Weights of a small masked spectrogram model.
Training: soap at rate 0.0033, 6100 steps, batches of 256.
Data: trained on notes from a synthesiser with random patches, 78125 training examples.
Rows from block 6 of a small masked spectrogram model, named by matrix and row number. Rows with one number belong to one channel. Each number is 128 + 24 x the weight over its row's rms, rounded and kept within 0 to 255. All counts start at 0. Numbers have three digits each.
After each channel's rows are labels from the 100 clips, of 14848, where the channel reaches its highest value: "strongest on" is what is common among them; "band" is the frequency band that holds the peak. Only what is clearly more common there than usual is listed. The data: notes from a synthesiser with random patches. In brackets: how many of the 100, against the usual share in percent.
# convs1: 3x3 conv (model.blocks.6.convs.1.weight, 80x80x3x3, each kernel summed), inputs 0-79
# convs2: expand pointwise conv (model.blocks.6.convs.2.weight, 336x80x1x1, transposed), outputs 0-55

convs1.39:119135121144102152085136099170139123150130093167115120108159163162141105146134116126113110123053115069132138151140130131125117129197092099098136153095115094123139135173122139101119127134133145099127136137146139112152121103150103096138139156
convs2.39:077094137135097136132139123114095109110152111157151121172105116131117138146124120092126111114106117133127143137112145130102182136120098142213090119129138180146164166125
strongest on: glide (57 vs 22.1); vibrato (52 vs 23); square (36 vs 10.1)
band: 2000 to 4000 Hz (64 vs 25)

convs1.0:138102137153126119127109116129118142112146154133127149152142126115118119094103087102162156108146071153097108125161090099116121094068133158174133155139106138156185156122125145106098148091153135150141159129131093164146114125129153150140139158
convs2.0:137113132094126126148148148100147117108200138104159142142133087144127110133144099132118126157134149115103125129139091119162103146105079149133123149150108117103113146118
strongest on: glide (93 vs 22.1)
band: 250 to 500 Hz (63 vs 12.5)

convs1.33:078145121142108104130101107160170186073177140163132109111130120104151142185140119099102148123129087126149127129113132107099125161121147135112116134110102117126090122148170164089140118114137135111139158168116127147132105120158151112097124119
convs2.33:077111164105081126120111122078110132112120114128160137127091122161141127135185117155178083101096064117120137150128102119132134098106138158118153151115122113099113092156
strongest on: glide (62 vs 22.1); vibrato (51 vs 23); pitch class: F (25 vs 7)
band: 1000 to 2000 Hz (34 vs 12.5)

convs1.65:151122106152088105092108150153129162108104105202147135154148133149118084129176123143123127101088145071133133130160135122098129132184132134114148115136110096129170112150115099121103137102126093144115138104161116115146119095123152124102136132
convs2.65:081130166122162128105142158126111154154112135100169129146142128095129126134158123203178115161148127074115140133128114131117123070127127133111124103135100131139134136101
strongest on: glide (81 vs 22.1); triangle (35 vs 9.8)
band: 250 to 500 Hz (52 vs 12.5)

convs1.69:109149138156147137072137115131111095114176120161145175112115126121142128155153148153175112149104107168086161150117094126095158115115103168145087124127116117143139103118142120102109155123131150158136136156141098134112116091122080118093119159
convs2.69:109137169157176142133116122147116119139098149144099119086167145153121087185104126123126138147148110134168119134131126114173148161088134094121133124119138104107128150131
strongest on: glide (97 vs 22.1); square (31 vs 10.1); triangle (30 vs 9.8)
band: 2000 to 4000 Hz (63 vs 25)

convs1.24:153107123160137155126140130098091155118155175116116121139164156125111142108140147124111157164168084143138116127107083104113148108160141104124203110149123124132159185132127115145170145127113108126135093128118164132155115103113163150125140153
convs2.24:152126113095156161111145129137130165137123086126125114140118125129137128101153136132135119129165091128092154132118139144196146085144140131127151153086133136177133114131
strongest on: glide (46 vs 22.1)
band: 2000 to 4000 Hz (51 vs 25)

convs1.1:130156151118108115111114128122124159148139116158124147185133177090123100115145125130104151147091117125122132113139134092135176130153146084123117114107160117146127136165162149148079131094167135096121114132060097115097128129095154133124126168
convs2.1:133133092124127143143154133131129130122106121109117126127167127118139126106070124110083147144132088154117106121140153080095150089159103125116087111118104173157141089153
strongest on: vibrato (46 vs 23); pitch class: G# (42 vs 6.6); harmonic FM (26 vs 9.9)
band: 4000 to 8000 Hz (50 vs 25)

convs1.74:130167145133124099133135165134136140136128164170156137098171147178110103118119100102165208125119138117107166116128102121106149149133126122111139095125114106069083163134126103153122136109149117135096102144113150124139136148143141113095125160
convs2.74:160154157160141168140121135138142142111123106130105154127170150115170116117105136122150135114141163153110134104158161128126163137131136123141128125149157091141115149080
strongest on: glide (50 vs 22.1); triangle (36 vs 9.8); square (34 vs 10.1); pitch class: F# (33 vs 6.8)
band: 1000 to 2000 Hz (80 vs 12.5)

convs1.49:149159125131129143087102087137142093099141184129151134110121145118129150147109101113131106126109156168063151147126108134128089142132122144088142153107073084148114121135108108125148114119160147126157125154108129133097091180101132119119162130
convs2.49:076127124139181118118153121159137138091128138091119127117106101121100127100131083170160151148127129120103137152150136194140102105165109175099157144146109161111171148145
strongest on: glide (85 vs 22.1); harmonic FM (25 vs 9.9)
band: 2000 to 4000 Hz (62 vs 25)